Rows from block 3, named by matrix and row number. Each number is 500 + 25 x the weight over its row's rms, rounded and kept within 0 to 999. All counts start at 0. Numbers have three digits each. After the name is the row's rms in percent of the matrix's.
# ada: adaLN modulation (shift, scale and gate of each sublayer stacked) (model.blocks.3.ada.weight, 960x192), inputs 0-95
ada.868 093:485524496476487489510486510507524505516471488523483504546511471527479470506499528499507501526482497501448496480508502488465524462481492477517528506506526491518506514498499489471504534502506514537528496491489521439497501462461506513522544491498530515449545514512484484493475542504491509507
ada.869 114:501486492465487547488566503508460547534482472493535547489486498510496510488501533477515498520487483514510499488526476537522487484532529527512482495485529506474526535459558537542525564529493471500494491510521508493489487507542479491552494501476521512535533535529510506494485519508471514532
ada.870 093:453500480505452536513516549522477539490525554472483469515495496516502534532536492523463534479495473478475528460532507529509483534508485519509450492530520495470488508488493502533526472479503477499497522471420498471512509499503487502500526441516489524514510488513471497530470483500512529563
ada.871 096:532475504478518524515478486437492482530458479463522508518498534467530518511508509541484493521484514484486501480475476533496479547507506517521510455462498478503462507504493508457470508486513561516488504526493478504468519487540471485504501487507525522458486467464545538465504516501489482500
ada.872 092:458516451524495493507489497495477489528496471498514529521483522546504493510507457494510507491474481565458503459507483482464548495486529496503467503521507497500518514486476512460491505529483488510500511493513509434457522482489504504504533504485466495452461482480520492501510501508497515528
ada.873 111:581478487492494501506502433470516524499500492538538488529502494486483464515505483470504503456429507484534511480472520502479481495509493506499495491454494470486528497496521540527485532503507517520509509501507532468509499529538488453495488495486477529472530518501478500476462516454516475499
ada.874 103:533488470483490495515467511480509469495496516469509489537484491451521499516487486540435499507539490505445514516499488537526523492481520510493485460519496507456492520502478457460469516514490522463519539444527474506506524480485495488480519539549482535511513450529483542469455517506490485524
ada.875 103:453486516522475531504499522524481526504475493498520519525476498504486526503461493437500496504504494480489481524499444530474491467481475465503535492501488490495487454490503479526450505501493524540497519530470469448450542475487504526505499466530474516468520469542480497519532450487509487521
ada.876 095:537477502518463517460532562466487509477479529518470517451506505467483438514518481492496489484530494496541491513509461500480482491493482447529519464505462517470484486510507519488525537509510493492525494489516493534460484523513471548510470521482473490473522518511466503484492533515508521490
ada.877 099:479511513485509533486517513539493500484491465510520455465485498513485517501489552517487562529502526518508511526481562521462478483511468503499520496466504515485480541476483498552499461522503521503498485504512451526499480516452466477501472482485479509510510466469511430506503498539487487488
ada.878 095:465484485493470526500503531522485478501513490556500539491496511516542513479476470472454491496517509494494521473462494476530462512521503482480515497544486493518549506460512463489503528485500544485484517505456502450493527499468471478536512453494528520497490460472480495550468466494526483542
ada.879 092:548473514531508474551464515503504549475503521462470467503489526531492482541495494533544518514494515511491500498536504529489530485442521548498521487475520537512522478502494485477510498481522510496478508491483482494551512493492485477483492504537474478497504518553479528484500428486535536516
ada.880 097:509465427487513503504522489516509501510493529475529501491511509498485503532524485493499534494470511472504507478457473489508499445478471436515500531533490537487488480498494537428493517520533514531502522536514483496478432484559465474511525484472452478504530477495501479478501514486506494460
ada.881 093:444514517485504498485469514540489466493491494499498524477513470504497523527468493518535533494479467516502491515499479464480524462494548466487471487562504462475495494519487487492490524486512460510528495508453480478509459447450471528518470478508504549533488507494504504507491486481531526513
ada.882 092:553485489505483482538447503472508473484476522438504522440489495502490472486499493471520495468495457478510541494470483508515526539542523478513461486486471537532552527503499510513480517458530503473487484486503493516549469516493504533491494515491490450490483542478507556539532488475470534490
ada.883 098:460492522496515494506495508504499506526502553448500508515491514497496510516456506488504524464513493482500527466485521509501470457477472512521540531488536476536441482489457450525463505521492492528493476469447510459508487506453464492508506525517531514510502516509547478518538506510506474539
ada.884 094:515513467520493492508504505484503492488517495502475482518468479472474485507559469486519475490509525460496521500503518509546503538486554442503500512498463483505523482490513497533508516506504548565511492490505542557538504514480505510500494496534511518509502517506557549470526492515494474525
ada.885 096:470516508521523479447470490514501509496470491528509537470482497509516487482486489527525507494493475492470477489535492525484503541548561496509456469547552509468496491497511463521491485495529486495475479486440473502481497475481517492518502510474493492536474531510516471507438518476487513510
ada.886 096:452464513481499485527453530494511478507530476477501465472485515478460449482485535519526502516526528524491476455500477519487504485531514489534490575497536525526500510497512504498500497509491496491504472477493460510492495479540539494516461552474514531517451498485504523510501482496525508484
ada.887 106:476507473491517481507524540483500492502463488489511503528460523495503480493454518489507502484539535549501525560500484498487516474486468474530493483526506453463545523521512524540532470512486517458435509499498566451525520502508501513510484516460503471558493503485545444516507472515517502496
ada.888 095:511515510495505471491468490446498516503509514514490512531513548468516451533510496525493512534491488535462520499504471516502524537519484513522520535495502538486481497514467579460461523520536480479489509498575505527492506506503483509464472506513451448508545498475518487515500524473503507488
ada.889 095:550485478508507436488455519540500536502517477505524477501530459513512478495476582478498521495483530523472509497482498533500488491457507500521545552442471499515462499506530550498489500507526512478496498467512537514511486524496501530497513498485510497528505479507504490520513489463495530512
ada.890 091:482507460498438504508522511514483492522485492529511531460437475496558493512523504509531489487527462513501524510487461534515478546472515475447491531514489476470477492513517493518514505505493432486504540482472503491511528489507501479449508500507515528501494537516477457534534506505529505513
ada.891 084:526522487513453530512487529526479481539505483536518488471523532494499523490510490503468520497488518504494506486532509507478482478520504519513483500454512527432475505499472492516507477510489477444485487515459485509525496519470501515480478507465517510547511487495481472443555482497474528521
ada.892 100:465500453537495538486470512518468535521463490505542507523474517466485508477495497484538501469504500474486500456544482474506500480482518522477485496437464493525508493484478508488514499489475488488522503502460537480526479509475518527497511498496518499490449492531497480533470519483480541504
ada.893 103:509511527447507485497502482511501480535539475536522490456522508456478503501521457537539504515452523480487490452505498476508484480449538510508465501516495505501472485454481501527483488481497461472486504505502466503491463517513496526520483504521521505530478521528492502499489505503471505494
ada.894 124:495528489507462519472539480493492518489478465513500525518493504448514519484509509494480504462511473506511473435470496490476478495510494482503516501505481472470525481455506480495456481523509485538539476476517472521517535472523522521494525467494483550512566470502463481529512483473503507592
ada.895 092:465481485465528517464494505490495548527498513492517467462481488504474469454544484501509507500493525506476526489476501506519487524464529508497517534511540462559504497443527469517500501479464520498499523499455488494527459512483527498503479480480493525504499507486474539518453568485470536485
ada.896 094:494538522498530529528488497531494463506500506501492482499532451466530509517500518530483503517549494488450516499482500472484474519499516510520554491497504490475518473479525455496527518467505496462568494434469468479508498482457514510547479527483506529481467522548478505478510532540524504509
ada.897 093:434539475481469483509491496540500482483487486537509510495493469520486527494453502480491517513518440506508506494449489468515511498509477496517523507499484474484486513498504482495477477490513554496519533468485517498469505509542495518482483499474486548506482520508440494544498506466489470504
ada.898 097:419490510465465519499486517497486485486501510536472488519474549534496511451474519510551524441473504509486491535497509507509500477547465504488518512464507483510446522498480512499504511490483462464543491508476502500476527523460536505514523493474489523479505464463470490491479503463533489572
ada.899 097:527501519497457491496489529534494518518514484482506555487465508505516495510500517490493472517461519516502515476553485466496510504504520538524500479527457497476497471523482542475473474496452504428483509498509515456536502495511484507493512482510524480519482490496436533546509488549499474515
ada.900 092:511549519527505545469461488494541456481511493481512478515519486458514474512479471548485475546500536506540497510478449506497467488487519510531500491486465558512475536505485496487523492504511469537480494506523536507508498497491503507495551510526505473478491493509488508476500489463492541495
ada.901 096:432488526464500504469524524508488469538463483534441546474507501475525506483468504509443475519466487505506497527481552497475482485463506506470506467501526503446524468488548525545533463450516475496553475491512506476523491484453506471528525504519442496490492456517505482516491491495512481505
ada.902 089:521509506527482457514542525508492514485472482499455501493488508509468449478526509501478484489468481519503452438503487484552488503514512495514478530485501515484507523490510541484543472459530481529532492487533503515516499501491487531522457481463520486521487483526465486495537464499510499486
ada.903 113:534473492522508496504498490480558499531512535507572496486480501519574455470499523497507475551556529512486516565510488492504485497495488468508556510491488530535499501547454516473472489517486548516518491527485489479496488487538482509504458503499496512518487528477489487554502532515537541474
ada.904 082:491539484536479515479473492529467480483504501490497510500480552475494476519502524511525447487562486521477510488478464500485517519509514506465500492520504567517535501506460518500526475511483484415500497464519474544471466498490547511519488530458505492509505488478532512533539489502538527482
ada.905 102:562496460466521464522508500479506449479457484503529518453512526478483489515545513505513532481523485484482522519501493492499507516485443524483545531517467472499483537500546520503485507507497484490504522465504557491543541498521510512540490518528521504498495494493498551481531504520514493501
ada.906 093:563512500477533517512495482461506557472465489509492463496497514518526505520523456485467485508496468558473480512507508512505472503477511532477485528437496551470468483466489538512536499536500475500530490497462501499516511524514542480485451475551458544485480531494508526494509557486490513532
ada.907 100:440518475526476528485521492491513521500488483512518516474511505508467531497506511518491510470501528517450527498535522524514480521490500546536548486525498440467563483489501502482509511474484516487536533529489490494465466521484522519494489498504473497499519546511511510543468489492530476485
ada.908 094:521501528496520510459517509547495514477481525521468499512507549480481510496510520520481502496470509486512502500498499526546530487497553481501484524532503497456496538487482520453479498536505538483466516511492535517480545506479460511462499499508511504463456464475499511504501480527443533510
ada.909 101:532511484533472511495491511472524492471507489483494507434483511488481518519497489504503478485496544541474456523510467508481503448475506486479505496501482498490474443522575538555498493460522497493453484487548492482514497536474522464501512471512525506481499516514518509439551494457536507492
ada.910 089:472510494489516488490505447447479499539543505496499481484495490568510511492504470509525470522484516508514517483540513474505496448482510452483541519500483498491473478546522474477531530448528510496496498492490505512511484483428452491499482495450507488506480513516510466458478490503499521526
ada.911 095:492540509511462526491504519491486495492469492499522478476476459538487514496543484477501496487492523525523537484479499506481476514534485444504505529550492439462482488493497480484450428530561496470486500511473486483442493493504507492485497502494509532494472509520477491488529493507490470542
ada.912 093:491539492500495494445486481495504484513496474517478498509500502456486502504503482466493510495502489508446499535508523480469531526466502491438490516555508503527537514481435502441496525522492495478507489522505463460510512556442472518469499486491483497539518490426525510515516501495501504565
ada.913 115:479486519517464496527479512503525496427497499517528504551483442475496469514461489506521541479499487508468485526517516497532527489519456559490532499531504470532507539538464505538484493527509471452502495501459490490516526468501483481494493490467511504495490501472532481492505455475476500448
ada.914 100:549519500502494497504509520517497559506513506505498542501453483484532491577487493546516463520495531443472485497507537546522456450461507510484493521523501552494547524527490524496518481533490483470516524492508502536500492468528512550503499534519491506517508505452503522547466480507532505486
ada.915 109:477501513487528511515460502463494488564510486478492483498488498600520496477502464531495483524467526493498505492558481474486480505461520507488497485498524514520490527530508484506539501483494534513515509525476507527495472479530492511517515524506555505516446512500513513483517532501511510428
ada.916 093:499551542455506537472472527546489527545493492519515479507539500508483493530478455508473477481484509501456518492427514461499501465469501496497510516492484510492524498494495517532519497505495491464500537504486486493498489524439473486520483516491500514499497506493517504500510488474461524504
ada.917 094:502526521526505465476489492501492512491495479496439515497548489496501502523462489500508484501503514485513511485501491483488494517502529523501484487497529530501516484517487480491532534538469487532478565506531509496512458486507518516477477497504532515489520502529471518500548469530535537507
ada.918 102:499506528493469502556485475498505482477536514495522509502450501499473477520528478501488493462471474499521518528483505498479508520472507537546518500505434485536491504486529513501484515466497506491499532512520512572578515503511470554505493471478484479485474499528485556484523468510450501491
ada.919 101:475570485469498541498503504509478562481496530525481488496499506549507541472503486510449532496489456533493439482514503531496496547500502536544498517532520457499488487490508485493478449499514501504507525493435499489507486515476504471505475498525539499517483502462520461545479495529519524508
ada.920 124:522482498488492508472501514522478483435506494507480481499547485478527522489521461499487508498470493513504530484445442492527498478512526530498500470535490482480498510460463488478514512528509474512489507453531499529472535484514520508479465532481538498482474527495508497523486495528532448528
ada.921 086:503515518482578423515502494527507498488475504476497509498486519561495489502495521492497481500525503465493519486500532523499491508522505481520487499484502440505537470521485496477510489503510475520480500501544503508507502502489515479509516517526499476503508524521518505509508475515498495578
ada.922 098:476485529494502523535523499534486498530499447541503503475476479506491525527520523452501502524498476462501500515505502493469481539486430477496502479493550510442446529504532524519469488501480555471490502533493517457483501491473495511500475475521491494492506474479511513517530474447546526531
ada.923 085:493525542481517554495524456507504471543501556481483460462509508533503522507491519529505488487496522504486513499515496453459511485493520489468502502513528512527501473517531529506557511472533549482490488503480512495515507495400541507557499510503509538478564507522483484510521462511498522521
ada.924 086:465510499494503504535458496482541529520514504523518485485481519518515479471551500484489510524515497534539546495540537494449509537504508474512510498477520503557526478541525510560458494561496492505501501533480538491478513513520516506473507544485516472545539499483526516506473510523517480468
ada.925 089:524478490495515498515500495484480537482503520492525535514503519483476446522457486503508498542499521519511487528528483475524520524492530473482518467500485521528465533504511493493526524560463525477470482506486510496536486506579481490556482447468506480487550563515485532523519504515552491496
ada.926 097:534479512491516512527461463518520521531466471480497495540461543490520479536496545486503488534533509523457485507547487508515485526508512515491494475462468529555493465502559540505509490525476523449485472522497474481548500493540531522470529512512501504502568522492475515480533499453514491493
ada.927 095:554478474475474500529479530500503495516531430496479527534518498451504482513455561462511503492490500494515461462503496498550485498498455463488497454498453492497467506520502491511496465510503488523496502471495494483517476510526450516521523511505501491512534550526500514459512451488487494494
ada.928 096:467481481493504524472516498534469511471485500510468542521483472524519512493511478510529507480512446482504479496506512475452512502503477523501526514515456482497541503497498512511539529474474538516503494515480472485454483504462504584544542486500465492525474516540491470524466508518497501524
ada.929 201:473510497505506501546502490491606505469496514522535515521493475542520471502505491499468511525527551513514491517524500482510483496507475504495508515510503487492498528616513488501532475474486522487513485493457500467461513499452504499502481493501509495498478479492497487484492529513514517374
ada.930 105:512510466496507499505495548502495528522518499469488482491504505476523501507485491519497498512491487514548436498527479487517515502506466510473486492518486551561454490500531486534483466558510496459476499508520522504534451489542525488456491534512460516485519524506490491489485468496544527517
ada.931 113:498455510528508495477506496527516498565509520525509487495508468511493489459455481481495506532505506492507423476549498533515481528458473487489483492502451532501483473543484537554457490501501505499535483493477495458471477501495494505506557487483473516500442534512475510465531490523503545479
ada.932 093:500508478520483579472498496507500495531499491502528499454549472552496471486516485484484486498510446529507485467473504459496536484490482474500528512483480510517547490491498518490480501511488450512519518488499529511470483503506480523555491428462485515481490486505471427499443506479519505504
ada.933 115:486543521493521502481496487489459500537489505468477498484496493524477490493502495501466489506497465521513504484547475469503532481519522505521524487500480570516511524490512492485518465544508466495477508478529505502504507498496473490501498481549487475506509517483461482486499509504496496498